config.yaml
image_size: 64
crop_scale_min: 1
translate: 0.06
color_jitter: 0.2
fused_qkv: true
parallel_block: false
patch_size: [4, 4]
conv_stem: true
residual_init: "none"
optimizer: "adamw"
eps: 1e-08
epochs: 28.5
lr_schedule: "wsd"
Rows from block 4 of a small multi-label image tagger, named by matrix and row number. Rows with one number within an expert belong to one neuron, the router's apart. Each number is 500 + 25 x the weight over its row's rms, rounded and kept within 0 to 999. All counts start at 0. Numbers have three digits each. After the name is the row's rms in percent of the matrix's.
Before each expert's rows are labels from the 100 images, of 14976, where the router gives the expert most weight on average: "peak on" is the class under the peak; "responds to" is what is common among them. Only what is clearly more common there than usual is listed. The data: drawn human figures in many poses. In brackets: how many of the 100, against the usual share in percent.
# router: router (model.blocks.4.mlp.router.weight, 16x160), inputs 80-159
# up: expert up (model.blocks.4.mlp.up, 16x160x160), inputs 80-159
# down: expert down (model.blocks.4.mlp.down, 16x160x160, transposed), outputs 80-159

# expert 15
peak on: leg (38 vs 2.5)
responds to: squatting (78 vs 6.2)
router.15 111:504478545457504488504514558522539511491507508512466497505457499469515525477500538530516472505500450473530496473521523495490500477521521498472506485548498481473458538475460538525474501467520517548531511463502487536493515508504463534535533500
up.0 095:512453504508454506519520519529432462493485503509553502499501536507532493508484514451487515502459511494497486494496468497513482505483502531516459509443489532515503511493538504501485517525483460511530433503497498542529465521506496454488512477
down.0 091:486572509464525524503500489498469513474499497473535469529492529513513470507495477510474562502499478502509476514512469529518495482494508482483544489468490514490530536505514531502460460524506489471488502513493518516453492536519516487489465452
up.1 099:535533478500536525514475507516496546471469474514497504542502478502478483500507508512525489501516456484497499482518501548554512468464487486497475502485477551492465476470489506518517486496503489512435492497438529512499490553540533517483486514
down.1 097:476504464472498495491478492501498484510513530550533442515510505520465516506511464457431458495545506479521492500480508554489471483558521501503494535460484483521530463550520541469543528514519473517458506495483468465540537499520515516487480488
up.2 099:437470515554509530462465490550519534530503475529489467495560447490483478503528448475499508468512540519529514518523527504519496499498473523515528516495492509497509472479504499505536505510524502491509525471467518481484506466522516480496456481
down.2 091:508514493512508546498522547542475505507498535479522481522543489487519504474498479501525510495492479506506464516508478496498501522478480505474518463504510527507507516480525524505461479459514468478511458520423507519485502457505518473443445488
up.3 099:482515506527518498503541506492513521498505489487464509487504467542426490540508479477516504514489490458531451543538522466502466527493475496532524527519504489496508491555531523468508487573501492524511495506499495491525480509545506480504489535
down.3 111:500491541501561491527524467529474513530515510502468494514432511454538494530519496532466508502523481481502501525526478462510520475460484480489474534488478526484486487548456528502543466499499532526490507477495465501519504536514472508522506499
up.4 102:473486541556510458509520484528461487490451514524476508496474518519508482536449524481489546500511436491479467516513553501531503495479485481482494517436513551505496481528496524501456457544473553507498556495483458513495517527499493518522492514
down.4 111:505545498504509523534507502514525504485496464497499492484431522474489464531472482523510514502471494517492502520496494465476516506480433514517512523556499509548502468563501520514537468553489518490532511507462500485470496523496518536510489523
up.5 115:532533548563550515499506495484502512468511531469528493535518499527510501493453473469524495495466561493484518481442497456507477535522518457512473509487554513488509518494516496515515465485463536478449477526520491484498531504484499486439496485
down.5 118:506519544499474423478498486426536486486541514523488519525534471489477486505471515495499549506480506469506517473469506473531475508508566477509507513490538498440455534438509493528516494516474525559508499489502482486494560500477489477501519501
up.6 096:496474537569491467530505498528465507502472529550505499505497506513560514498474512473480554459520457502492486525520571488513517491530485480475513526420477535527497484493491519498452489488464548489486547500470473511441482515476490526489473514
down.6 101:498537488510521518525514494515527518480486445485502496491468504479472479532476487516506506490474512525484520517496485482500529514454446513500496529528518511541500457545496516493523450550495517460512501505462509472469494492495503527492490505
up.7 108:472505496548488560504464519519507480513465487474540452464550493491516489473492497477494492509477544530474492496504488527510530531491487450489490516514486471506507442481501493532491520516533510462517505491523557514489486490514506547500458456
down.7 113:494474499531486539477472523514512480528505495482484476451543503474476463502519491466471459514468552524506515509497462498493519534486455483477491497519494475540532482459488489540507484460518501486519464519489535489505509458491495486487478473
up.8 101:497500474536521492477528507518492512515522461468540496486491477492474501540546461496509466491490464519463453496461484541507483494438458506545526491488533496545544489493528538498537478502474507460497488501518546468521479453540505530507482511
down.8 089:470494482491505499500506487490517526515505457499528495506519513506476495524468494477510525482510509480490490440466487460520474497485505522507514489525543505494472533460500557514550511514523534513554522456468494534502504478462458482520478469
up.9 101:513521481501504485520468565449518506481525547523495458490551489508473509490526494487492488488505467539480514566504523453483486519475460509503533488511508489471530504503516446451512498511495526497520529506507506529491495483477548525479513509
down.9 103:510533481537518524531547516488475512491487489494492481522493545536465493497499543466483513492450516533475472486508493515473480526471456489498518502452520497522513470504535505546487507499497479454477497512481502486472499479509509446522510484
up.10 102:533492528503514462511519508527474482491509483496486509537483508529506502524495521496454526485519484446484467529494505485536477478475487470465449481469516554529530486504502516484511453517472535509499511482465472496494485518503549433496482484
down.10 110:548544504518522489494499504475542500475510492528499471507502502528525486483496462516554444516449472490453500506523465508497482514524442534507483477498471500484508465521506502492525513527490486419488466517467540492497511535535523534510484498
up.11 112:493474490525511480496507480517488513484550459516483516482473530496501448515494426504493514464531474508543466513523561503508486504480474523527515513508483500550454514518487489517497481527547471495470510473475495477468455502481524497413482496
down.11 116:488513472487496468488472531460494490477482506551480533475522520521506483504445548466468511522548526541507500480522505513496497525532525542523515459501495491458477470489534524480521494499503550508523483469462480510502527538433492467460529498
up.12 100:478510499495475466517470559495518528485501548534511453467547454489478499503513494485523523468495488513524484531479525481503480523482454524506527506530475470484552491510507449466511474492510526501532547525502499519499501465503535503491495522
down.12 102:533516519538514502504524519533493500476485500508537466509512540557480498477493508472506514502465501505470478494494501539485483511489472502469509483474492538514517484485509499538477506491512433459438475538473498484506508476553526476512518492
up.13 101:520503493535566543516483529467515506504514524464510489542520485564516529486473522480530478516492532499455487522461471471497479491494495497512467502498510501494509502505551496532541488496498540480467508538525475522517490490481475531515497468
down.13 105:523528509514497442481481503461511531465509501488529526478549495469490523519491522492503545504486543549529491475462514509506483536511545481523499508507540491457463492450510490525513439478466546526485546504539502465499546470479482491485521494
up.14 093:520498478509491469542522498488511482513464497513475549491498463528518515500488503505500465486447498498492501485489486504502514466518505509547511540505515491455500464518496457502531547540496532510499519503496502462467505516509497483513510474
down.14 092:517467548496528525494491504513537510515574497499518521492451510453548485475491492514513474440470503486479493474513479486526478476529496512519472495554478534474496531511495494495513510455494479496484467491479513495512492488512519513509509481
up.15 093:504516516502490492491517491516509529476453561475480491496467541532521538481498495482475554421504462503493482524509514515506494542475478473515489548462484511495503491479488494475530505467495490486483489518476459481473473507530547490492498442
down.15 095:516513492490526509509503490555499491500480490474537545469452524477541528530510495497495480524496546534538530530491470477477514501504477479488490501529541485541505521545502501486488483472502492461513480525501479484476472489477464477468487484
up.16 115:478501451525507471514529539521490515526478540507483500507555506502481521523478492493481508495513545513513480545495517485501489480530459504524487508467493453483513502488515481537466452480541516461537480543480500494495483467514488469493495506
down.16 122:492498498473510515498504507575525525507498509473497521460550496489496540520499475506499490488461531509510481543485483470503521508501471504491501476485506488493490536473506504486502496458502489493531521523488490501466467484500507504470504467
up.17 108:507522490528474489518500513479484479540529520539541491476521476527491487490525500457481515487541483468531501495484516495476479493481509500488507461492485493485530516489503499502439490496517487487483483502501486505487496478538483421465523516
down.17 116:516498553505526521508476514544526498500556456488527516500443515481522486508472485495528483524496496503475518510506450424533528515490482491473473511533467514539497550508494511510485494494469502492529459497432498519496477507504498516485467508
up.18 099:452535490500508503497535488506466497482547490467545500495514498497513468529471463480514525477473480472561527514461522462502488464506504497512531489493523469536499529488526504504503489527487489483499489521467471502505512500480541501487481510
down.18 103:511494508528453484496502465535506522479491460564505510491538496478483481498469491498431468521529515525462505509553496490472526493515469511508503530495478499453485478518486513509496492503503471455533504475471487522458499524509502459503526565
up.19 100:503529508499502482542478509486518514513500470542472494517521484494538500458487465435502523514525499516469506500520495450530445482520444436474541514508526510499516487526497509455565472500467508495488503527501489506503486521504483545482500483
down.19 105:510527501528515527485505504497498499512503475525456522524498529506485552512502532493508465489479491498465501467506503484471533506532512508502434477507516459465468531488482489532507521495506534519500490477544484530468507515486449547474528482
up.20 095:500499454519481485463489537489481458496533516520498500486508506513490492509503509476489535440532513524462485520484536493504472527470459524491530493513502460541536512529522429503501503508493507495510513490531506486491471458494503519477508519
down.20 088:540506510517489491516521520486535526461522476542496508458521555562458483500475515477451487516482498517474468475483527493468483535559482512523501491486481475497516476512504495491553520486492506491463519520506507509491473495496536483514519490
up.21 097:529510497497481501494503479467473512530478491493494520534557468494505489551540489477490493488466514506490477540479504531476466518482485488464522514496470542489460473532507503531501479544504482481472481557508536498463529495516464540482473508
down.21 089:471522490519499518510473487452490502495513514465497521537460476494507510490503502508537476505503503437488500454518466470506499474527534545463476509492467475479472543438497518514423502472505479492491497473558514503477479521500474489469493500
up.22 098:505513464508524542499456499522500528445520485508505522558512489499484483491470496492508499475453480465483485466551507506525499472480496497478492505499495547484490505475506520522477455493517507465488473487489534532479480551488520491468487531
down.22 097:469515491485492487500519490479510479512495544540487478506511490507486500494516471466459464514521526497512526507453504528502482498564514489514494528512508460522523453549525518462551512527488491515467522507485466494539515509501528534511505499
up.23 096:456495513522506478517516513493484521468482508485511471502490512541501494518490443487455507484482526513483503519451553503489506463533488488453521483500526489500504501528530470487527490494472473486498498552529472465490472496504557480426499524
down.23 091:486508548494516542511489481529520531473520501470522476472537516482510514494514484484503498537477504504540506518482529472451516510524486489510485463487504461461501545452502489494480518489470476517527491521540512512484532519461499487474533470
up.24 101:477555444487482506533474521505524510481483509521483527528532466465478496513500485492523458510449518539481505474465478463478526511493502536519490503450542493488511497520522506490509477532491468508513506521518535489503449497503507514467474526
down.24 101:489519511465452509489499500495486491482511533500476509532495539487503493534512506487522499502484497532501532505492492462469510531493526523501471517498520526549508513479515482478524447493461485543552508532456473524520481490487539495474508526

# expert 2
peak on: arm (33 vs 1); torso (27 vs 1.9)
responds to: lunging (100 vs 6.3)
router.2 097:489474470519482532514539443472491459520565496508492519519494508477491515548518547483497478519498525491539519502534514513558439509477489493514528524462514522507506488476517528507535493492500532520495522455474509473535523459510499486530546506
up.0 091:485477517509484500549527549508503481487472511481528548490467461512512528499476494518511488476492500449489496503487491445520534469551518493509517514492487518509490497515496539455483522520508499500496460496546509499515512528489492507505498494
down.0 079:475492492489499488474484548492513501521552479527490442522518521514472461488486503529487486470528524494473539513512473539492492505477483479466485481488512442495519555536501493561478524533505529501479478471505479557536520500476529506538513515
up.1 110:508476510524480545546501492487471491473527432486502521534480545483540559556508544489484477487492495497500493504537500532505479500503463491473477534469470498487470510500514498532538499468461511527521517485471481537473483464518451514514522448
down.1 105:507539514481501466486490538543492552488445520456509536484487454512496495472471462477500500467473523500504445480496479462454553498512513536510513443528486521504507513517516497488478503543511482497536479509530529499479474513518489518442450555
up.2 095:545514491533521487494451488482500496449485486511517496516533509514502494456488530472523494520527493463474502469496523508504515529485470485494487507500496545484457526515531484525475450495488502475517557499491516521476466532502503480477529533
down.2 099:516461498532490523503488531487528461502485495515492528503492536469535569498453546482497488439509522514490502487530503489494473512514464506490469477515467522489500541499466480541480520490492550525483493466506492469516486494521497513535497531
up.3 100:498507519509510514480495523515545524516501466475464552448525476491506505528523441485489482487465521498524495472455523479503520509542465511524517488544499474448541516465491490501502497554497480519495483477505533501471522490503494525512476483
down.3 099:493489439526486480491541475454507536511514494502490483489541514517496518495484554528517546523483492497490496535516480539526474525517480541481493488484535483504511501506512514500484495507520463503461469512494465503534531489521500515537502522
up.4 100:479528475504480489507490505527541462500509497547470512533541493509489519494490496480525475485532485497481519448524497505493491524488470508554510479461541528525496483507525527490494512525554548461494519514521548502510480517546465531489515490
down.4 101:527465496514544487468476480537495507512528480529504514506449506488511540501495485541490490494527466495467507521505506521501502479497521461495486504511499496514498506513520553446514488489473503461488528517460516522457511486478498508453499532
up.5 097:525496512504505494444520500485489531500407535488503477478514498521528479497477497487459499465457486531508517512506554512490545505488467515525486487486472474516553495466483430495470527549494432521529511480517500496509498514520526490523485484
down.5 089:492509480515485491503542477480515513537477511533492461495521498517505483505501519475516537505469522481500501514452525508523509518559478475494501535509499418488502506495526458504515499491468507533512513452467514487455497502509511518527490495
up.6 101:475583498476532458452516512490462528517469474514481490496474481525480465503474490472481519518508475492472478510485517510482534538483568494506492426484524496481524515532484480522465516520475489542548514485498512531497503511503488491503493487
down.6 103:484486473531505486483523474458475500507511544502513482535532474496479470491497521487505554491461486494501496525489535529485499484455507494554512515466479464480530510497523473562466533513501463468463506484486500523505508480522504528526512467
up.7 098:489488521536539493491509518486481503478482508517475540526516498508476526446491472482542486515490511472512490466499554470473506489467481509548543480530542483541458520491483508517483473509497509467532489467497529471523466474497468540472514475
down.7 100:484472492535494462504485489460486485543540477555509480470473521481507505520508508548459493473532490506519496522520526560529459512493480511484518496518532538523463483487497521477545462497513539444515535531457447514482525487479479536504520511
up.8 099:502479499518490482527499539495454469483491476505510526546475482500491489493498499445541466505520511495523474468494471471506508478467492493465532538542525486539509498525467506511514493479480499489553497514522520480477469515492487522469484535
down.8 105:482436508515474512525466471474536501508515502513511489483489517449524495511543512517486514493499530480522521549523506526555453519471424508463521523488520515532478494503502503501529473501485522495474508510466471472509488486514513495512512516
up.9 093:478502511486481473443503484494517507506542492527501524483494504504467529514482507526490494527538455549508510488499537483502493462493510493505506491532490475497462508470498503513500483470510525483498486512484497523514505464506469562517523528
down.9 092:508497526480497492488518496496453460485551517500522521544492474477514514503483509484493488463491504506535474491539438477489491497489547493519501513526508529494510512518549498493498467485493449498532496464471481528472501497502482503440471525
up.10 114:521509492512485548535505501489476497478507442496486513529506555509536542526535519481480510477445472491514477500535539527508497508506455482517486529463436528477500489483550508530537503493472493531503508473465526508479490481528462502516537444
down.10 107:511537516458510470497478515548490562495468531493506516475476469505516484485474472460494525473514506536481482473481476463465559498510511538496498430515479504516503501512509499470465508539494479492539488511519511506471503519509483514456444548
up.11 103:485530483491531488471477515521488542507477536523511486498517447523434449504466472495524495447525517505484508496510479501465518509522503529458505494522528482473528479512506491490473523509562482481475496523530506516503509515463533504469477529
down.11 108:503548524503514454473537497537514491513462522530502480484562465533421480495504505509487531456514466504459494512504525492482555482479526470468522484514516491491518484524477506485469530549504475464466500518536529519504475505518533525505486505
up.12 107:501544493475529533479541505482471518499495529483497454514475465522512517541476497532490510498528501492521484532481467484509533467525551476480487490479440484459498496520492513489416529500509489497499501515514500544456514518467478534487453517
down.12 112:529457515494476498468485467459495480478540517485455533542478476452544516536471526551502444495499507458505480513521507508570465493496480516510499487461471523499489496537513510524512471489485494504472526503487501471529529520523528534508491556
up.13 098:473526470483522480509480491555500500496522474517500507494526489509466485513443502460505478456528521526522523522445506480496536474503477466487486506445497490490471516509535537479515514506524476461497484525495455508482523527507538492490509556
down.13 092:509487486473500422483537473515499497486521429551519502491478493490489503483484515531486470495512474529445515517494499507471503481501495476489479554490455491477495468537482503505515485509506462515501493456486493498520541483513519510535522568
up.14 107:511477503520504496532487521488501495440461527481551513520510492511481526500483461521499500472434509497524485522491475471513560444552508499523457513481454515503513515512504511489448533575530462500498437491528520510506508513480519490488499513
down.14 102:487473503496506547494468491510515505476543495500471517537509526476487486494501502545487482508519555507496530494510450509498463495485469484505491501552510472474483508531508501556492479513505533534533492494492474509510513484464514520525527528
up.15 098:525501479545475455529469488477529513474459526512524504505523487483534487480496532503471499523502483490471522490511537511504520482556507505551529496485525476504531491536494522537479464486473513487503446544502496519519483512498488449487499512
down.15 101:511503476482545472517477507548521506490463533519528471499479502494505508478464493493508503472529460502494545530489514492493510491544506468456518442533496492487512487518488518481441480456511496431461493537535511485510542495505533474505488519
up.16 089:448490480548515512494466486531530525491491482511482531451540502501474474494507461499532486505509512514503496467507489457512567513486495502585525494489524484526490479472519510502507519526526512515514506493472522502483496483509473554491448484
down.16 086:503573486516489461509517537490498541476471494509525475507522478528460517499484526517484547484505448505512513472489534537521501500516559496495517441469508512483483506503512545473464503499480454511497516507477469498492500506478495444491511501
up.17 112:479476526530490536515491513452504469484510489490500482557508476496488493541529498432486491491529540500497496538510480521536451522481473499490557480518518487448482481516532478471540444477470500508483524468496488508495484482514499513486495476
down.17 107:498535538479487487506502530498475526531459484465500531515488492498529498491484473460519510479481531485490468503530493517463512529521491501513526496512463519501491495512544486503496487526473513536531545502497512522454462508521458532440475509
up.18 096:550522483516534492500484511516461495480481524522488555531510462513490510506431473485539534495471478512529491492468498457511535501479483475521512510476512475531494500486506486518489495491536509498510509529505535519514505485508478483465421469
down.18 095:505456485516530495471488514570511487543473514490509473470489521482543497519517522494468537511507490478485522534469503520529508527463454445449483546454486486485492460528519516499545538546468514502500459503493514503535513464471518532499527507
up.19 098:497499509510514478528505532507468514531503458500468509492471524493505537516509491442498524470530514511458502523466507501490496518514455504475460460445498514443521521496504540502492532485502553495487509527521483540483499518496458481467516483
down.19 097:505458505502438451452453481491490492504537506506509511470508483483508475487494498525433528493515505503481573512528502522500480529478511527490505527508533492452487534509507501499482531511499484516495504540495489514481549452477507443514531544
up.20 099:517562526482505488483508514519497494536505528527509499483559449506505456525510456453501490527476492489512483499485454434491522501508481506478470520472522535534516543474497492490516510529528465495500478532532514485502478504535556442487487515
down.20 099:543478469522518494453498471491503493480539490516446463519473554538508518504492534496530495533513497514470490501500479518471472495475466482508444509515484494503486506487490448494518512453498492500473475526479505521526534495512514528521564558
up.21 094:471461503503473516476528480453453501549576487517472500515507527509483509508490533476493505494538515532506505540548520527515435494455469520452520492458513527515474499487528477472564485516490537478470516492486487473497508459508510507492548510
down.21 097:516521546477502493509493535514463510511515470479511529505490496465527492513472474482498467487500526501513472490516467493444522517500519503516484498551483522487495525524547495495510487485483475537551517505484488529461476512498438533453486504
up.22 096:481509452535542526513449501489550515471505483477483493457590473491469514492524494477524469480505534494501506473514476470478516517466453520549507496536515451489546486500504489503509548549534525485522470479486545491502506500512466564510489480
down.22 095:490535494512526490486480480504521539470509465486484471505552532470501486494481501508464524515509478512477530496504502526507497504514497457502508487477488489495514488488506521446458502511481451508488515558473490470458518489492500474472502518
up.23 112:497522507540525470468498529490524488524487506535507490492510503494510506462518499510533516490495505466472494483447545525500488542518491510515475494489543524491529526532488464479497489478497538487405478548548492485498456518516494496427497445
down.23 116:464501512515474466449474463435513483525531474527490506470506525479475523509485508533521546520489516485512540471459527493512471505536540491533501503548532563513527499446503498474502454507512512502494491504487479466517572487487496462499509520
up.24 096:498491507539501501512478500479464540465539467511479515512548471496511533477492435468542537442504449533468466496497498511481504526515502506497497501468505499481521508484509517528474476511500501469512527524532531507475507519453483481458509485
down.24 084:485511533537500523523521491469494532500454455485515487509527506489516468508523486509488466533516492517482526508495471520475510487494496514460537537495492479463482460542521560496538496520478542521531534495528472459487507465477502486508502511

# expert 12
peak on: torso (41 vs 1.9)
responds to: splits (100 vs 6.2); grey top (30 vs 8.3)
router.12 092:524465503486515536478468478493545549484495504491485532480536539524445519465509526507489498521492467481508527499501496489457527530513498487518463526513522502516513501493524503518514531512524525487470465520522544492533520499458481501495559522
up.0 098:516480556503493502514475492494525484487477481528497463520493479483517533508537526496470465494520504511475456524564478474513454509474499543483519511503521535452516499539490480512486463461488481499462524490507476472473435526511487484457486487
down.0 100:480487535455460470472479508533501434543452497568489495468483505455481496462479474525475516474516463468477505509517532506521484527529479490485482527514494538491531482489497516493492512561504502562525497477470497534506496558511533503501466526
up.1 101:494518496500511508529513495474496495473442476529532490513519513519526470542519477508486501449486498532476511484469486503514511500519493501481477486469483514503502513525522500511512478477459515533520534493504496494496485466532497459482489480
down.1 092:499524486483521502494541476507514493514489525502514525462464509475516511526501473513464484453517475537526520505547537517470521491486513495538529488530532471535547489474488503448496527470478487488495534512481517490496486486445449494483491451
up.2 102:496478502544497487486526483449502518530496491494474472481459496510457463501505532499531516489539491496529498496493540502502469512492456514498507527490502484518493521500474514487440493517511571521461479515526526510488521478495475487525503542
down.2 101:521531527507474494456495528517530532481528456477486511480440484434516523529481487542564482460491506517503479516504476465482548497525485507477528497520477503508500509470531515495492516503483482504516492507492527514492536530481496526479500501
up.3 101:484504526486527485482494550523518475510496491548522467539503483513509519498486499449491488493497474517482488456495474470511525516505494498492482526520521518476493518507535485485554517489489476525497530453515482496495439485564481505491471478
down.3 103:480516544488538528506490463493473514511502518464553477523484464460530471494507466540495520455504510479475479476509506493531525458461572482486515492532506503492535492496506520498453475510513537544532544489495506545491521473500448480499480466
up.4 107:520498539489499523533472466472530480505466471572512456479496486474504547505537519532470461509508529531475453512572475459484473512502482517506511537482504512447555453534468486499491493463504493510486521458499447494486456499512483494505502474
down.4 112:466454505470466485483471471524493469519487458560488483456499525477453504466508483556467501483528488508483500475518516505511501503514475488496500531488511537465537484480454529507486500545531474554526490462503481535472492534499511498522489517
up.5 094:478492452555459500531496490517519480490539473485495521490542522451520524496504518510528497430440495512476505513483508450533491512479460473513483540484470523487526510496526462491519574499487510524500516485522469489519515498503533475500526486
down.5 095:502493475492553510531503488497545550471486476481562490503497510498553511472490508492499479508518504545444506468472491473518503485491470503490487498462510483487481546517467524529486528460465496493511504509493478473465474465527497500551513498
up.6 106:495539477523501466494550546534505481479484501532498485532434498511502520533502480512502476489464451507479486463502495502554511470495487466493455500487475513543507486491490516499489482517512559469524534517485491452514499522499513527524510521
down.6 104:486461516508500489486488468487528480534526452516474539488470463480508507514504486509482447531503499510491524510523488474540491509520532493517470546521519492505519485491446516481535503476506524501528513469467481532498498526474434521506491477
up.7 105:530504518506542533560489492475499483496464532498471487580511478503518551501508540488514488472516503476480477509510434462524475499492493469474468503492494524497476524552506465494513470459503535508476516505502461505500493461508472517489478452
down.7 114:490522517483489451448520490498533527468519483528541538483543517506496487511474512494488521551480522495515528474487512475527504499516550488523502511503518496462459524421500518519541480499479499556522501444485488480514571490474477484502525483
up.8 098:511495493502484531512478501488473515506516473510467499530505500483530514504475473483498517437460520459465495468519466502522448460500477477481516510475466536463521480502527497531540486549473536499506508491493501539479506515513515462497506490
down.8 101:515489481565505498536500520496510483512499490514509446469530500501486511467488492494468488505529505505479499506507561528487470500541458512499499490545497477535485468528463466546526500490509493487447484513477473437509523431495513533554530515
up.9 111:511538516481511446504513493449475497493421489521492500534488474491521504558536516497511453515510496501501501477500500491483500499503527496478488483475476470473499532498501514453494496461474470510514507499554515516447486521538448514497459502
down.9 125:533534529474529498473512490506501508484502496471539555524468477474537512520521473489508453510466505514489515490528468440500537492534473488509490528500496488482481513487455541490505485462540499476479508512517509496460481492525457533516471449
up.10 097:520487478558466495509508491472509522510493488539478501475450481516477464483490492506508506482536484485517481483500557473531456509509459528476516519496490497507489503515472504500457488520523589507477469506513532507509535493476499477527510523
down.10 096:518530564493496484464498513513540541492551479496476514503465491467533533510490475562576499481504515492486489532510477467499543492517483519480514471500490478497478522481539518502489518511494494513511479494477505516511536528496514512465470533
up.11 106:496533500513463489522481552472554478469467477535536496524485516515512518511494531509457487488532495514446498474512506470491490500494475514484512517513526541495539479525509495506456445452480485531492501480494494470452458544523494462459489506
down.11 109:464467499503473525522514489503509447499492475550518488477502503460498529497503507546465508448521488483480511487542516497478505488527479497509481535546517542495537494481476512512483501555517520525507517473496493489483459503493491503509503500
up.12 112:457483539539511527517476496554492473540510503484488531480531488462482486491506485482499504437442471477519480523515532496525509495483449500486484535528501537483542512470505504481523520520496460483494486492469518523503511527498528516490492482
down.12 111:503552503480492471524529533507481501484481517487508459503436541457564516514503479522509528520488497523484462477458465506519489503501518489499501485435482483518491515512535498504471477467473499522545547497502483494457496513528512490504496489
up.13 094:482506519518541499502516509470451491523528532497477455470474437505530473536544514516489505519520479508508460512492507482511492516495525456515516485469448531538503504518487471481457520482506564494517481514535541458490469500476476530486460519
down.13 092:524504476500484490478480483496490499511458478476477540494480445475471513503529468512513471473499470526530495508563474489496516500442450517513496500517478481547484522513469522511498568545500460484515477508543503473471479522536488555516477514
up.14 089:480492493492528498518502510468480503516501464487490518512525474498511477546498507502542475441526523527470474484468514465466494495465482506459520501496498541472545550510511498510484497488503513507513512469528495527504497461513496506502480527
down.14 088:496498507531504535503540525486481506517509512447491518508461486485504502529497485517532487467499504514531505478494506498507513529466530491478528478521516512520463494455477513499497524500549496485521493499520523508489527478451474485507476497
up.15 105:528541499505461485499500535509501477499455500488525517521503485526486499557492481513504524518510466474487480505538521524509498496504533490536524512479460428513493466534506511501476539505433518500560495507480512517501486534495450495460471497
down.15 111:505474530509520520488514481524477530489535505475520518526473466522470486476486495480512493497493494508498575511550481474513497495477521490519488452530483547507465480429478481516500521498497444503511536501464501488495504517485499459503541565
up.16 114:479492489505495480519490535516496478499502507513478506560476512512525502502484507470536509467530487472506537507425517486547526488532475473457477460501484462536474499543501496487510506551537513479481523536476506523485508498481526504462455509
down.16 129:496471475493523476524487520533505504505470443511497500484458512520498504510520504528508508488523450491482526497492509496502498515526464466446501442482497546456525478532499534509511542495500492494518493531490493505491502494472561472505503533
up.17 094:505536471460538544520512490511501557461516462513471483485506499518463505543489505550514511497502495496530489515519473531504517499529512510478475503498489499482526457480466530529475501522512520521459461546474509499476521492450503549538483498
down.17 091:513543553509484478488494524499506470554501540536469479509469477466530527502503523494528487516523516473479481472508479466490468526453512502490489496486490492510511507548535457526508516479458503514507532491498504475483493528517501526460451530
up.18 098:506503459443495514523518479490444454479495478480513549497517525502559506503503520503504497491535514507553531519520493532537526470466544515498479479457509487469465470495513505482474467520501492551514503470479455477475526527480481478485502477
down.18 101:495522503493513487512513499509518465483456534517539468491531556504493498494532497507487482535482506503509519509500525534474475508493526551473489476505500470468487494492525525480502546492450442485513478492530530498544548525499526510489500542
up.19 100:461500458576505480486511516498526533512471495483504453460514500529508454527460469486502472517522472505486506531482568537498484444495464512446508498479506453512513528492494513523482504514506476455507488526509539507492490515519502488482497531
down.19 100:470477534507493508516504490525517505448553444507501476477484532471495524483489484509498476481480541500535517470507482477502515503551496502522476515511496533427507517478488488488524490517476444556539504449494469503500536558469506514523531523
up.20 100:527567545497530473515485520455491513464437516490518497511488479497498521547510511532491482507519476533495491490514509495533507496463516512528495485484504480498467493518478521525453470490485533448495474493520508507485489525488477500490486516
down.20 101:511474527501518528471524478514512512499487520480468507532548432498511503489492518488513491489458474484475490524523446524519479492523472481512460465483473505459488479478504501496496527524516462513474506489528530497511500503556492495487512509
up.21 087:510500479521514492543526494467484511480461459466519474490481526493496485517540497524505517498503469466529463483504510514488493521431455520493522533479505500528521527535496511475443552480510492517509493525532530487487509485501494508509489487
down.21 085:483511497541483510504485530510524511498525489473496488478474485477511487533508494502531467466511505495483514491501496465497484474502429524461491510532500533501537544481447502499537494468476504495479450530500538510512485501500502540537522480
up.22 092:502498519540529523475530499510472515536521491544471487497528480530497496520505483487485483501503530526484488500486477481537527482459492499454509452481484472488499451502539508516520497509487508518469533489508444512450488483491487526488489486
down.22 081:506562455495501489532534519538497507479473521480497505480462502494498526525495513500510512476496506520515526520490506510519553527528528466513467529514526501532525496485498483454545527494479502528521506499484491482498510517445503511520524479
up.23 107:489515483526467483516482486511486461521448490495522477497489517487491486487474472509523522495497453495519484520528481514563495495452488503492511520486503487519457499524497486495460481503511476512546479503464503538515436519535521453464432488
down.23 108:494430533501515517522514521519494488473486512489490517532474457505551437506482478470525488485547522502500559513531475493529506499481478509454508483566496545497443479517459469484504508537484482530490493505506501471497501469496500475507500552
up.24 100:478477499527517505535509504490497481512467524505495493558508512496547486498478497471486511518507474468516553516444489503522506450554484435460528519505436493512521532551489466447536514517462523503513494504467480505499504504487498508524462521
down.24 098:469492458505495469459521520534487485499502516519499519521473492522485498520462546458540537496468482502489542481482514484517515503488509505514483486509496515528503473484531451541503535523510460476505499481493517528519527519492504485516504494